config.yaml
arch: "resnet"
model: "image classifier"
dataset: "made-up road signs on poles"
train_examples: 61250
image_size: 24
crop_scale_min: 1
horizontal_flip: false
targets: ["symbol"]
num_classes: 28
norm: "batchnorm"
activation: "relu"
depths: [4, 9, 4]
kernel_size: 3
stem: "single"
avg_pool_shortcut: true
widths: [80, 128, 240]
mixing: "mixup"
loss: "cross_entropy"
init: "trunc_normal_002"
residual_init: "none"
optimizer: "soap"
beta2: 0.999
lr: 0.0018
beta1: 0.95
shampoo_beta: 0.999
eps: 1e-08
precondition_frequency: 32
max_precond_dim: 1024
merge_dims: false
one_sided: false
adamw_lr_other_params: 0.0013
steps: 23400
batch_size: 128
epochs: 48.9
lr_schedule: "linear"
final_lr_fraction: 0
warmup_steps: 700
weight_decay: 0.08
adamw_weight_decay_other_params: 0.05
Rows from block 13, named by matrix and row number. Rows with one number belong to one channel. Each number is 128 + 24 x the weight over its row's rms, rounded and kept within 0 to 255. All counts start at 0. After the name is the row's rms in percent of the matrix's.
# convs0: first 3x3 conv, stride 2 (model.blocks.13.convs.0.weight, 240x128x3x3), inputs 55-65, a 3x3 kernel for each
# convs1: second 3x3 conv (model.blocks.13.convs.1.weight, 240x240x3x3, transposed), outputs 55-65, a 3x3 kernel for each
convs0.176 102 [129 118 121 122 118 148 120 127 155 182 138 115 106 117  97 127 135  31 105  75 102 108 117 145 151 121  90 144 158 124 113 146 127 126 121 171 120 117 130  87 108 169 106 134 145 144 157  78  90 145 150 129 102 109 168 130 132 144  87 106 110 145 120 142 112 125 133 104 125 154 158 110 148  96 129 119 149 105 135 153 125 110 150 136  92 144 140 118 141 143 122 127 157  94 123 139 132 118 156]
convs1.176 102 [118 102 155  77 159  79 105  93 134 126  94 133 154  89 140 123 143 112 130 117 135 111 172 116 126 146 138  88 114 167 149 117 143 105 128 111 113 120 115 167 134 146  86 153 147 140 131 153 154 108 119 102 122 135 123 134 151 130 121  96 142 139 101 115 130 129 130 157 155  44  97 107 114 121 153 181 152 132  73 102  86 125 131 120 114 121 155 105 122  96 140 105 133 122 129 151 152 120 129]
convs0.177 099 [117 157 120 127 116 116 137 135 132 129 125  87 135 123 147 110 144  89 155 157 117 132 147 121 164 130  87  87 126 100 154 145 119 145 123 139 139  94 115 124 130  98 132 102 132 135  97 125 139 122  95 144 119 124  99 105 119 140  83 112 138 129 120 122 128 162 109  49 162 146 144 142 157 149 131 131 137 144 135 132 113 158 128 136 107  82 132 153  75 114 101  78 150  80 123 115 123  97  97]
convs1.177 096 [104 125 119 129 146 133 119 158  93 156 135  85 105 172  90 125 123 130 157 120 119 150  72 121 159 118 109 141 132  90  99  67 121 107 167 127 136 161 130 122  87  59  99 122 114 166 126 116 145 119 140  98 101 143 106 117 143  77 135  88 147 172 109 106 149 115 122 129 136 169  89 147 146 118 145 127 126 149 115 157 130 144 116 126 106 149 121 165 135 152 102 139 121 107 122  94 149 148 104]
convs0.178 103 [154 117  91 130 187 109 101 143 112  90 146 116  87 112 144 157 117 150 161 118  80 134 137 153 136  98  65 122  99 178 126 126 140 141 145 109 135 117 124 118 150 118 118 146 151 125 125 146 123 136 155 110 115  76 128 118 131 164 156 161 144 114 144 127 112 122 123 130 124 163  86 150 106 137 127 112 121 146 134 107  68 125 143 144 118 154  95 106 137 112 157 124 111 137 112 131 126 108  83]
convs1.178 098 [148 123 141 163 116 108 150 144 112 146 111 126 136 125 189 142 108 141 163 116 125 177 154  81 121 178 117 114 158 158 138 100  80 133 143 102 147 116 113 143 136 136 154 106 148 109  82 130 133 137  97 122 100 158 130 130  72 142 119 129 101 136 132 124 124 106 134  72 127  79 167 140 124 105 145  65 145 120 119 170 124 107 165 109 180 188 110 124 154 110 111 118  98 130 117 148 125 103 109]
convs0.179 099 [134  92 124 116 127  82 132 122 139 128  99 137 102  93  70 103 130 120 145 134 144 136 135 157 118  96 139 140 107 101 109 117 113 153 145 126 159 177 150 110 118 122 127 137 113 141 132 131 123 180 158 144 139  70 161 122 136  88 120 143 128 129 170 111 127 145 141 133  92 102 138 118 129 121 130 128 156 147 198 139 116 113 153 133 144  87 113 103 130 126 124 161 161 121 114 130 136 126 103]
convs1.179 096 [167 150 158 130 140 118 138 144 141 102 171 121 105 120 114 106 137 110 162  84 128 158 120 138 136  82 125 164 171 151 123 152 140 128 105 112 146 136 130 116  87 114 135 122  87 117 136 113 101  95 139  94  88 178 128  81 102 101 141 116 114 107 161 124 124 111 152 144 100 168  96  98 140 141 130 113  87 183 137  77 134 129 171 127 145 133 106  70 113 119 134 127 119 118 107 150 118 126 108]
convs0.180 098 [122  78 115 128 133 135 136  95 128 155 150 121 104 157 102 129 148 121 139 139 104 134 122 121 129  88  93 129  96  83 101 122 137 110 139  69 153 177 129  96 163 155 118  99 155 145 124  91  95 118 163 134 130 138 120 131 124 141 133 119  98 121 164 143 161 140 152 128 117  95 130 127 116 140 150 169 118 115 139 106  90 129  87 113 147 158 133 165 129 119  96 114 119  85 152 153 112  97 112]
convs1.180 094 [144 128 135 149 107 130 155 111 107 124 129 108 163 111 150 106 123 124 155 124 123 147  91 116 129 146  92  48  89 131 101 152 147 121 125 144 126 110 157 142 123 130 163 121 131 123 114 143 164 134  94 148 112 104 134 147 118 118 153 150 140  78 131 113 153 119 149  95 116 162 177 127 147 106  82 155  87 119 125 122 115 130  99 157 161 102 124 118 138 153  81 150 142 126 110 164 136  96 217]
convs0.181 102 [120 118 130 134 172 107 140 107 157 122 131 146 136 130 131  91 140  73 109 140 164 118 129 118 131 134 142 122  99 153 120 140 123 149 131 155 100 124 118 144  97 176 131  51 127 144 139 148 176 121 112 101 136 119  98 145 146 103 116 120 115  96 148 128 135 197  99 139  99 125 126 129 152 115 134 136 123 140 119  82 195 140 141 113 131  99 111 124  99 110 156 108 122 141 128  58 156 161 182]
convs1.181 100 [131 127 163 122 109 136 181 100  96   8  95 113  83 132 100 115 131 113 158 134 129 179 146 113 164  91  90 152 195 160 148 186 125 127 114 137 159  89 156 121 146 145 153 108  89 138  96 146 100 207 125 103 183 135 116 160 151 147 107  92 108 142 124 129 140 116  60 123 136 160 129 115 113 130 137 165 189 161 105 115 137 129 109 125 118 103 131  85 155 127 151 149  56 111 105 137 116 133 106]
convs0.182 099 [108 126 133 139 111  93 151 131 149 185 103  92  90 142 104  93  83  78 132 118 117 110 133 123 111 115 142 134 171 139 150 150 171 113 126 131 112 169  94 122 140 136 146 176 130 147 123 126 167 144 160 118 126 139 105 146 115 145  96 144 153 151 152 147 154 144 131 152 126 150 116 124 154 111 144 160 133  64 125  98  59 117  76 132 131 130 110 130 157 170 123 133 117 132 127 117 166 107 146]
convs1.182 097 [138  85 110 111 103 173 193 142 107 119 101 154 117 130 140 144 118 133 115 174 114 158 106  76  97 145 143 124 120 120 117 165 160  97  99 104 177 155 122 151 113 155 199 178 133 148  99 124 138 113 111  59 207 111 138 142  78 118  80 112 117  97 135 123 142 123 114 117 114 178 142 175 130 115 139 141 137 204 115  92 124 121 123 117 161 112 141  81 160  93 129 114 100 118 109 109 142 117 205]
convs0.183 100 [139 167 124 112 128 155 147 131  73 125 113 131  86 138 149 115 124 146 157 116 157 106  99 124 140  93 133 145 135 113 110 122 126 120 128 133 158 145 104 120 110 115 103 123  88 121 129 137 106 164 107 141 108 100 106 129 175 148 121  76  96 122 165 115 120 112  95 133 150 144 109  88 138 107  66 106 139 136 178 167 158  92 160 136 171 136 183 130 127 137 140 112  73 122  87 130 122 114 166]
convs1.183 104 [150 105 123 166 139 143 115  74 153 120 145 155  96 108 117 157 119 127 120 112 103 113 145 135 125 195  99 145 107 101 146 109  85 127 119 130 105  91 115 154 133 113 113 139 112 157 101 110 164 152 123 115 144 100 162 139 129 106 153 120 133 100 141 136 134 148 101 136 117 209  94 115  93 135 132 191 184 135 135 147 121 185 128 116 122 141 109 123 137 135 146 110 145 177 106 110 120 146 121]
convs0.184 102 [107 148 104 152 148 149 177 116 139 148 119  77 134  99 125 153 167 210 133 146 128 115 104 115 124 119  96 150  97 179 110 135 151 104 146 129 128 117 107 125  92 158 147 112 125 133  94 135 104 134 154  76  93 132 143  94 137 159 119 128 104 156 165 154 101 119 130 134 169 143 139 119  97 116  99 130 151 128 152  94  68 102 115 137 124  92 120 100 131 130 126 125 118 126 148 106 117 111 113]
convs1.184 105 [136 125 121 102 190 109 181 137 124 145 153 131 184 109 132 142 149 156 126  98 111 134 174 120 157 133 117 147 125 106 118 168 176 150 119 119 160 152 147  96 133 143 129 151 134 135  90 132 148 114 131 151 141 159 119 138 102 128 102  83 123 141  96 108 120 157 115 100 154 117 182 132 135 127 123 121 104 108  98 171 118 134 148 116 138 176 130 142  92 130 138 147 151 115 122 138 173 146 145]
convs0.185 104 [107  93 119 157 171 138  95 141 143  92 166 137 101  91 107  70 129 115 134 152 132 139 126 160 113 126 127 169 103 136 115 169  99 104 154 112 125 133 111 132 144 115 149 116 143 146 164 120  95 170 136 130 103 107 154  95 145 104 158 111 159 132 148 167 136 133 138 166 147 115 111 151  93 146 135 132 147 126 150 100 125 122 131 144  94 105  91 129 136 140 129 131 145  85 118 132 138 112 123]
convs1.185 101 [144  77 109 138 148 131 161  97 119 132 114 131 141  75 104 156 135 121 122 152 108 146 124 167 147  90 116 153  90  90 174 146 152 120 114 125 169 175 142  99  87 187 136 155 110 149 147 132  72 109 141  89  70 156 131 157 164 111 129 161 125 145 132 136 114 115 120 105 169 140 126 114 117 123 122 142 107 105 134 100 139 133 127 136 140 136 137 149  79 168 138 113 146 162  99 112 122  89  79]
convs0.186 099 [104  58 126 110  99  96 212 108 140 103 113 106 109 129 124 121 114 132 121 118  99 112 141 130 177 169 151 170  96 142 155 133 146 157 102 154 133 156 152 144 128 140 150 167 136 113 144 126  98  89  97 100  99 113 114  97 120 115 113 126 107 116 117 110 141 170 169 208 151  94 121 155 114 113 115 121 131 129 130 112 120 165 120 130 111  96 111 134  89 210 113 150 109 123 128 120 149 121 160]
convs1.186 096 [101 113 116  97  93  96  86  89 141 197  99 107 157 149 105 113 118 147 113 140 115  91 122 151 155 143 131 104  58  57 104 162 145 110 140 134 132 116 171 121 114 108 132 142 163 144 102 139 143 118 139 114 150 133 130 121 126 133 143  76 181 128 104 101 121 131 166 145 107 108  87 161 130  92 147 135 130 146  93 137  90 146 143 108 154 113 125 102 142 142 122 128 115 128  95 128 119 133 143]
convs0.187 099 [134 100 123 108  98 159 134 118 147 140 118 135 154 163 114  87 114 122  98 132 166 123  94 152 114 133 112 129  97 163  85 136 155 114 121 145 153  87 119 176 146 138 113 152 105 115  91 136 140 134 123 139 157 122 133 135 125 114  69 124 127 103  89 117 158 100 129 136 182 101 152 119 112 159 117 129 126 151 112 117 116 136 125 123  89 134 142 140 107 140 120 146 133 133 148 135 135 131  90]
convs1.187 102 [ 88 150  61 134  90 137  91 129 139 146 143 143 149 130 110  96 161 177  95 153 120 105 142 119 137 105 119 161 104 125 110 132 124 144 137 150 136 157 177 128 149 142 120 134  96 158 137 186 109 136 118 114 143 123 127 115 147 113  88 112 124 109 119 121 132 121  79 106  71 160 124 134  77 152 114 144 126 113  96 115 135 121 124 115 125 167  67 123 114 117 155 119 128 140 169 142 100 144 129]
convs0.188 101 [102 143 134 119 141 141 121 136 111 101 154 113 157 119 134 142 132 107 143 140 151 114 116 135 134  80 115 155 113 151 145 111 157  89 117 138 133 119 130 156 158 150 144 132 145 124 119  99  99 118 146 120 132 107 117  85 118 105 167 169  77 171 138 144 109 110 106 141 109 103 207 109 194 132 108 144 166 154 138 138 143 144  80  88 133  82 132 126 107  99 133 165 112 150 122 122 123 137 133]
convs1.188 101 [188 167 119  80 119 148 158 133 125 147  86 139 124 143 140 107 159  86 144 110 130 140 164 155 145  79 154 149 129 133 135  86 151  80 149  89 156 112 120 129  99 142 121 159  99  93 148 119 125 131 125 139 108 162 125 114 129 114  95 152 142 143 114 135 130  98 166 118 141  72 112 152 117 128 108 122  70 138 137 122 133 108 137 125 120 119 134 114 157 156 162 141 136 164 179 118 144 140 122]
convs0.189 097 [107 151 142 148 106 102  85  99 120 129 156 122 142 124 145 113 121 139 114 131 101 129 135 120  95 165 132 138 133 116 171 107 107 144  96 139 159 131 106 142 128 116 108 187 132 140 136 155 132 136 102 118 120 119  99 131 137 106 114 106 119 127 124 133 140 128 139 108 122 151 148 138 104 147 162 177 140  87 133 140 136 157 135  94 116 118 122 111 125 137  87  84 136  86  84 145  56 101 173]
convs1.189 099 [169 139 106 124 145 111 105 131 122 119 104 112 133 139 180 141 143 121 110 153 130 104  75 150 137 146 102 180 171 102 155 126 162 141 138 107  96 130 110 137 138 159  89 115 127 101 156 130 124 145 137 136 104 166 121 122 114 141 134 107 158  99  80 121 129  92 128 146 115 149 174  82 119 139 165 134 107 181 130 162 146 156 145 130 114 119 113 120  82 159 147  88  91 134 111 160 132 121 169]
convs0.190 100 [112 118 152 139 116 153 115  84 106 122 171 114 127 149 158 130 154 130 137 118 138 123 149 175  99  97 127 135 128 102 164 122 162 148 157  98 140 154 111 141 108 123 141  81 139 160 139 148 118 165 134 123 154 122 151 106 103 177 133 133 128  90 104 140  82 177 137 144 120 120 170 132 108 131 131 109 133 135 123 174  84 150 125 149 139 133 125 110  94 109 152 143  94 118 144 147  95  94 183]
convs1.190 102 [147 131 105 151 117 128 145 117  88 180 106 122 147  99 129 123 144 150 182 140 151 107 115 128 106  83 155 184 143  88  74 104 128 131 156  94 139 125 130 119 113 121 152 115 157 177 132 129 109 120 112 109 163 161 145 166 148 141 115  98 169 131 101 129 144 113  99 110 140 132 123  96 142 114 155  99 116 151 107 170 144 104 147  97 168 123 176 121 154 158 142 145 157 146 139 119 155 131 123]
convs0.191 097 [124 140 153 114 100 122 110  95 103 110 151 141 145 130  95 141 152 157 104 124 116  96 101 126 141  92 122 125 178  78 141 162 108 166 151 115 160 131 133 132 119 134 155 163 146 146 172 103 127 141 138  96 121 110 124 122 108 135 144 101 153 191 163 136  57 146 117 110 108 141 112 145  81 168 152 164 124 136 147 146 114 111 107 110 150 118 139 133 129 161 132 120 141 137 106 131 137 120 123]
convs1.191 095 [144 131 142 122 116 123 151 151 123 130 161 134 131  99 124 133 163 135 110 127 146 131 112 123 100 177 131 115 104  76 117 137 136 142  88 113  95 146 114 131 112 116  91 123 140  86 189 109 125 146 145 154 119 128 160 100 156 109 151 145  98 117 106 142 139 132 105 160 116 170  85 119 134 135 137 115  95 114 130 123  80 104 136 120 138 114 102 120 183 139 139 137 110 132 185 117 119 155 140]
convs0.192 102 [ 72 115 115 165 133 181 147 135 176  93 137 166 183 156 152 124 112 137 103 107 109 111 116 126 128  78 131 112  97 106 125 149 114 153 124 170 206  96 117 131 156 145 125 138 131 114 148 161 125  95  99 102 144 119 126 122 118 104 138 185 158 105 132 139 150 106 161 127  87 114 126 124 110 128 144 149 134 105 165 139  99 135 104 110 121 104 159 133 130 166 131 127 141 101 133 178 153 116 114]
convs1.192 099 [140 124  87 128 136 206 165  81  82 152 167 101 164  71 144 179 100 167 166 135 133 144 113 148 134  66 192 156 143 124 108 156 175 128 112 135 140 137 117 126 129 142 146  85 202 159 107  76 140 159 116 129 104 212 135 109 150 148 127 155 154 140 127 112 106 175 131 100 156 137  96 110 114 126 133 124 145  91 104 132 176 109 179 115 155 115 115 159 109 108 111 153 106 141 134 188 111  93 182]
convs0.193 098 [117  67 119 122 109 146 177 183 123 108  89 140 139 170 157 143 167 141  89 128 144 155 129 118 142 152 127 129 104 117 129 169 118 132 189 138 140 109  60 162 197 146 112 125 137 144 155 134  61  99 144 141 136 127 170 168 127 155 160 150  81 112 153 116 134 139 173 181 111 126 148 100 105 138 165 150 148 101 123 100  53 128 140 168  98 146 178  97 112 125 129 184 133 123 147 168 146 119 110]
convs1.193 101 [126 133 142 138 121 132 164 104 143 199 149 127 134  98 127 140 122 173 154 140 126 151 148 160  81 166 154 164 102 128 149 123  92 129 135 112 115 131 141 137  81 137 122 153 157 152 123 111 122 111 134 129 120 143 128 123 108 125 120 142 146 133 160 134 146 138 116  86 128 143 155 103 133 133 122 162 109 109 104 165  86  95 144 121 150 110 176 119 131 164 148 118 128 126  98 118 105 130 107]
convs0.194 097 [146 138 152  86 127 145  92  68 114 166 147  78 115 129 124 127 110 118 116 140 120 154 114 162 139 147 139 141  98 135 158 107 102 121 115 138 133 140 135 163 157 133 148 172 157 155 145 139 142 145 174 140 128 146  97 130 146 117 161 154 133 150 114 133 132 115  94 109 143  93 145 156 139  95  84 131 165 122 128 163  97 162  90 134 134 103 133 157 110 144 132 113 131 129 116 153 146  88 138]
convs1.194 098 [172  93 129 156 143 106 101 152 107  98 108 122 155 107 114 129 188 122 130 164 141 160 123 109 201 100 160 142 125  88  97  98 161 118  73 140 119 173 134 137 168 121 108 124  83 153 161 170 167 158 118 161 104 139 142 154 152 128 150 119 106 137 137 120 154 127 140 105 114 143 132 129 125 138 156 129 124 205 129 130 126  99 168 144  96  55  98 138 116 157 131 124 125 110 166  94 109 162  84]
convs0.195 101 [137 139 153 113 108 100 111 127 130  92 124  99 125 108 124 156 105 126 135 131 127 114 114 104 135 126 105 112 148 139 135 114 132 104 101  98 144 159 127 122 159  72 132 141 151 149 123 129 120 136 146 139 107 122 110 196 143  99 153 142 150 116 141 154 158 144 145 161 146 135 110 146 118 179 140 154 193 129 136 126 108 116 135 111 103 150 110  94 126 137 143 132 142 104 110 181 118 125 121]
convs1.195 097 [162 130 180  85 161 113 135 156 131 185 119 115 182  89 124 133 195 151 112  79 132  93  69  95 113 111 166 154  90 121 117 129 121 104 132 178 139 122  88 171  77 150 129 141 125  95 142 125 151 102  95  76 121 127 179 117 140 138 112 125 147 122 108 129 144 129 106  94 167 163 170 154 153 124 123 132 157 163 145 143 148 145 133 153 133 164 133 128 128  86 110 150 150 167 125 103 127 117 100]
convs0.196 099 [158 133 150 119 121 151 131 111  78 121 115 124  89 110 110 106 112 114 128 107 148 111 144 122 116 102 104 138 139 103 111 105  74 119  99 125 112 145 114 126 162 124  95 141 124 167 142 152  94 105  92 167  85  86 124 123 117 121 124 174 155  88 156 147 120 140 199 126 128 125 148 104 136 150  48 106 126 121 110 142  93 124 134 109 117 120 152 129 133 139 150 143 144 125 111 133 165 105 126]
convs1.196 097 [108 148 116 162 141 120 135  87 128 117 107 116 141 153  98 103 129 148 139  82 111 141  96 102 122 103 118 173 175 100 115 129 187 143 155 130 118 135  97 133 128  87  98 141 194 131 164  94 116 133 114  90 158 118 145 151 103  97 116 100 117  95 117 115  96 159 100 108 116 116  98 137 150 113 185 106 140 186 123 124 150 149 125  82 124 170 137 141 118 123 192 118 114 147 106 125 147 101 152]
convs0.197 103 [147  86 104 154 142 156 148 113 179 104 176 102 144 154 171 116 132 122 115 142 126 109  95 124 137 138 126 148 121 133 147 132  86 134 158 152 120 105 138 144 149 119 162 136 141 151 124 157  85 123 142 150 106 123  97 143 141  94 125 122  80 116 133 115 135 133 172 128 128 140 103 121 104 122 115 134 115 126 105 111 120 138 125 159  64  99 111 152 124  99 152 140 155 152 132 134 139 184 146]
convs1.197 099 [112 113 123 153  94  80 105 128 139 137  95 143 130  96 131 144 148 127 144 150 169  91 160 131 121  97 113 105 113 144  99 171 121 111 140 122 113 130 151 129  89 160 160  91 150 118 100 137 131 121 153 146  87 158 132 118 101  79 114 115 131 123 147 136 120 119 109 124 124 218 129 139  95 102  90 130 153  96 135  88 110 107 100 152 107  86 123 134 109 122 105 125 149 121 114 146 149 117 114]
convs0.198 097 [161  86 156 145 115 131 179 104 104 151 161 153 187 108 128 174  91 120 157 110 121 114 107 144 158 114 147 123 179 168 124  87 159 139 151 118 115  91 123  97  85 122  97 168 157  95 157 150 108 144 125 131 115 161 104 154 122  87 143 129  97 128 101  98 168 131 176 165 187 122  88  80 167 158  99 107 125 136 106 112 160 167 108 144 154 145 121  87 135 104 155 105 125 135 129 186 155 118 143]
convs1.198 095 [126 131 130 108 106 124 132  96 123 134 119  94 109 102 152 122 148 126 150 131 146 159  85 116  77 162 114 123 159 131 176 128 130 115 134 124 154 124 145  85 157 100 138 125 114 129 115 127 129 125  98  95 162 116 130 144  90 140 179 125  56  97 183 139 119 111 124 138 142 138 114 124 130 114 108  86 185 105 140 108 132 120 104 120 106 170 121 143 159 156 130 130 165  91 133 100 126  99 170]
convs0.199 099 [119 143 154 117 137 177 160  93 125 126  86  87 118 125 132 135 200 134 115 119 107 115 151 108 158 140 119 153 143 130 147 134 121 141 150  90 140 111 124 131 126 134 155 110 131 146 165 137 136  91 143  92 125  92 137 151  90 167 170 132 166 145 147 153 102 126 131 112 131  96 108 188 185 156 134 144  82 111 131 114  71 122 109 169 152 131 151 162 156 105 157 179 101 172 120 161 124 148 142]
convs1.199 099 [104 104 155 152 109 142 154 160 137 120 136 124 121 141 113 162 147 105 136  93 126  84 113 118 114 141 144 115 146 136 106 119 150 140 104 100 116 152 116 135 134  83 126 143 150 143 113 143 102 160  81 117 166 132 123 126 123 106 138 129 122  99 163 119 145 157 182 145 111 161 138 175 128 109 157 118 142 126 124 106 104 131 105 133 132 147 128 105 195 159 121 120 117 151 123 130  90 110 139]
convs0.200 105 [132 130 156 115  98 139  96 120 126  91 113 141 108 139 109 140 128 122 110 102  83 147 110 123 132 126 140 132 103 142 120 140  92 138 102 154  65 117 166 151 165 116 133 124 137 127 159 112 118 142 112 164 110 138 164 112 140 127 114 139 115 144 144 154 143 134 180 127 116 189 115 106  92 113 133 151 125 158  92 126 137 100 112 130 150 121 105 101  68 115 113 137 129 136 118 141 138 121 142]
convs1.200 102 [ 96 134 118 126 102 142 104  94 145 109  85 147 100 131 124 115 127 113  93 117 137 131 101 143 117 110  98  72  97 142  82 112 138 127 144 128 125 122 121 125 126 114 134  71 107  80 133 118 113 103 171  96 123 134 118 143 158 139 122  95 104 110 138 142 138 108  87 119 136 114 121  71 139 100 120 134 166 131 134 174 128 132 170 115  99 132  64 150 161 120 121  97 106 119 115 100 128 130 118]
convs0.201 104 [128 137 172  85 126 137 105  95 108 113 117 119 115 114 101 167 136 103  88  55 144 135  95 119 150 160 122 131 111 122 189 119 100 127 123  97 110 131 147 138 113 152 164 160  97 108 130 127 114 110 141 121 113 106  98 113 101 110 155 126 148 135 157 152 104 168 145  35 124  79 133 141 130 116 112 144 116 159 138  97 132 122 108 132 106 147 120 177 164 124 123 104 166 119 132 131 124 103 111]
convs1.201 098 [112 150  80 113 162 142 120 132 126 127  96 105  95 184  99 116 129 152 117 128 112 121  95 125 131 103 133 107  78 148 143 161 103 106 115 121 159 126 106 136 104 169 129 167  45 158  90 103 149 142 167 130  92 128 139 120 158 141  98 162 109 155  66 118 116 134 150 118 146 112 151 149 123  99  69 137 121 200 125 145 152 138 101 161  91 168 140 140  67  84 130 124 145 148 124 152 107 119 194]
convs0.202 099 [144 133  94 109 111 127 126 140 115  87 111 160 100 122 133 131 149 123 135 148  98 129 146 168 103 113 105 114 107 129 140 132 111 103 161 146 162 131 141 107 177  95 145 142 125 132 133 129 140 138 107 115 138 134 125 147 119 137 152 148 117 135 132  96  73 105 135 111 146 126 139 142 117 159 107 127 107 130 168 129 113 112 122 143 101 156 188 131 167 122 120  94  67 146  98 149 125 139 123]
convs1.202 099 [125 123 119 110 115 121 103 125 122 103 165 113 175 149 119 167  89 127 151 114 129 129 134 145 147 125 112 147  92 148 108 109 108 109  87 174 120 134 147 132 133 144 185 116 156 125 116  90 140  98 140 116 125  99 131  95 118 123 146 116 123 112 119 132 153 114  84 107 119  96 121 113 116 112 130 132 141  97 137 121  93 151 158 102 139  76 118 155  94 138 144 151 136 143  65 131 123  83 135]
convs0.203 098 [140 109  97 150  91 106 122  99 176 115 163 114 139 137 127 137 163 158 130 136 121 126 105 137 149 111 110 140 197 108 136 117 119 104 129 150 134 116  97 127  83 124 145 122 134 168 135 123 116 148 101 113 135  97 142 118 140 113 115 111 154 126 136 109 134 132 126  67 152 127 110 113 121 134 133 126 117  86 103 136 130 163 148 108 119 103 159 111 145  79 125 119 119 127 130 147 110 184 192]
convs1.203 099 [159  75 133 122 114 113 163 140 127 115 162 175 100 141 133 165 133 106 128 116 133  80 158 114 141 136 118 159 125 155 132 125 119 120 130 136 144  90 111 132 175 135 145 134  95  95 160 115 123 120 133 107 153  75 121 144 150 141 106 105 141 124 102 132 124 130 132 141 117 193  93 143 113  73 119  95 134 173 127 120  91 125 124 150 157  96 113 115 172 142 155 164 113 102 108 119 134 106 129]
convs0.204 100 [109 126 116 112 109 106 138  74 148 121 125 142 100 102 139 133 132 116 127  94 136 152 108  94 125 165 146 135 136 112 157  95 118 162 128 152 142 115 145 137 113 131 117 136 142 167 174 171 147 130 122 134  87 123 142 137 134 122  70 132 135  69 117 146 114 130  73 121 138 126 115 144 199 112 106 100 136 192 157 115 112 105 141 124  87 124 130 139 101 154 124 138 139 162 118 129 161 128 137]
convs1.204 096 [141 100 123 119  93 108 104 126 131  84 122 111 145 155 133 115 143 134 130 147 162 145 102 136 115 193 114 125 142  76 140 124 106 122 159 107  96 113 123 133 129 108 137 150 171 158  98 111 124 121 157 129 153 160  96 125 109 136 160 133 120 141 159 128 138 116 126  94 126 134 133 140 116 144 129 133 142  65 147 127 107 120 117 136 116 120 104 133  98 166 130  92 122 151  95  67 161 146 140]
convs0.205 099 [140 108 105 132  72 193 159  48 114 127 122 111 111 137 135 119 148 127 140 116 111 145  99 100 139 144 139 115  83 157 115 179 123 120 111 146 108 133 178 191 190 149 141 154 161 115 102 134 163 147 139 120 127  96 149  98 105 130 139 133 120 116 157 108 151 130 160 122 181  86  72 154 126 141 103 106 118 129 116 143 136 103 121 158 119 107 108 146  94 101 180  86  95 138 115 132  87 117 145]
convs1.205 098 [154 116 136  95 109 144 103  99 129 103  95 134 124 136 140 112 151 154 123 131 148 145 152 115 142 159 105 156 152 132  75  78 104 109 126 125 135 147 127 109 124 180 120 186 107 112 115 149 149 138 131 135 152 127 164 131 119 100 115 115 157 125 128 130 135 125 141  97  98 120 110 140 125 155 106 112 172 111 132 142  98 141 112 135 143 175  77 104 129 143 141 116 137 117 103 163 122 104 154]
convs0.206 097 [117  86 123 119 101 138 164 106 140 119 169 134 145 124 114 122 130 120 111 136 151 159 142 173 115 164 134 100 144 138 133 105 124 133 143 142 131 135 139 101 113 114 138 105 146 133  90 103  99 114  81 139 111 117 109 119 153  91 101 154  93 170 128 162 121 161 149 119  80 134 176 129 118 129 153 137 147 125 111 125  99 137 120  84  86 127 111 109 142 109 139 141 125 133 106  71 124  78  63]
convs1.206 104 [150 117 154 113 172 105 137  99 134 135 144 101 103 138 125 105 101 134 115 133 138 143 137 106 136  91 118 120 112  95 137 123 159 130 124 116 113 160 124 123 123  92 117 133 147 139 169 113  74 153 116 152  86  94  83 129 126 145 182  99 117 137 126 133 134 136 157 121 121  85 132 135  85 157 108 107  88  88 143 106 133 119 163 143 101 132 154 112 149 113 150  98 127 128 110 109 123 126 117]
convs0.207 096 [146 116 112 101 115 139 163  91 137 126 124 103 113 141 127 157 142 152 131 121 105 128 121 124 144 108 150 140 142 155 136 143 202 118  87 135 154  86 123 140  83  94 124  99  99 109 143 184 108  86 102 140 109 119 141  79  69  68 135 136 123 126 151 120 141 117 125 136 155 107 144 162 118 139 137 106 115 168 152 124 148 159 122  93 133 125 140 125  83 132 135 163 127 140 133  96 120 100 116]
convs1.207 095 [137 163 125 103 131 109 119 132 128 125 125 129 130 117 105 167 107 121  88 129 146 179 137 121  85 146 125 163 123 122 174 162 130 133 150 119  79 145 137 135 120 120  59 122 116  63 123 134 148 155 112 102 157 119 101 121 118 105 115 146 150  93 134 106 139 148 155 124 119 159 151 124 145 117 108 104 157 115  96 156 121 130 129 138 107 132 142 113 107 130 137 155 168 153 168 105 145 143 119]
convs0.208 097 [126 133 129  81 113 138 124 116 127 166 132 169  97 138 105 104 108 134 117 140 144 136 117  96 137 146 157 123 132 140 117 125  94 141  94 131  96  70 129 187 157 128 134 125 122 157 112  65 146 105  81 134 182 144 120 170 100 112 107 101  89 101 122 144 124 153 116 108 117 143 158 148 137 163 135 121 109 117 129 129  80 166 134 153 139 115 142 133  91 118 102 120 160  95 113 142 144 113 100]
convs1.208 101 [156 125 139 135  91 148  94 120 131 107 110 116 100 108 120 116 137 131 105 104 119 155 136 130  44 186 161 116 121 139 131 158 151 130 117 137 134  85 129  92 168 144 111 111  99  94 135 139 113 112 155 119 131 107 134  77 130 133 187 199 132 155 127 135 116 145 120 131 121 158 157 155 125 142 114 103 182 139 131  77 149 116 148 122 138 156 126 113  93 144 167 123 118 112 174 135 126 154 116]
convs0.209 100 [118 107 134 148 145 116  94  99 130 160 173  81 133 108  91 114  87 134  94 113 127 108 126 128 110 155 154 131 172  99  81 148 107 125 143 145 163 175 137 132 150  98 150 129 148 151 157 127 103 160 145 148 143 129 143 141 144 131 110 146 111 140 149 140 164 150 149 102 133 134 168 120 129 159  71 146 131 121 136 123 125 131 148 153 110 111 136 145 108 109 126 142  90 139 123 102 148 111 158]
convs1.209 096 [127 114 104  98 141 108 111 101 105 101  91 127 149 123 144 159 106 113 160  95 136 119 167 135 118 129 114 123 169 105 164 130 159 143 139 116 109 140 116 110 104 142 179 103 138 100  98 123  98 139 127 122  98  96 104 135 136 138 138 100 118 122 118 124 136 106 132 108 148 182 103 138 102  69 149 135 140 147 126 145 124 117 146  98 149 163 133 126 115 156 143  96 119 113 148 121 128 124 122]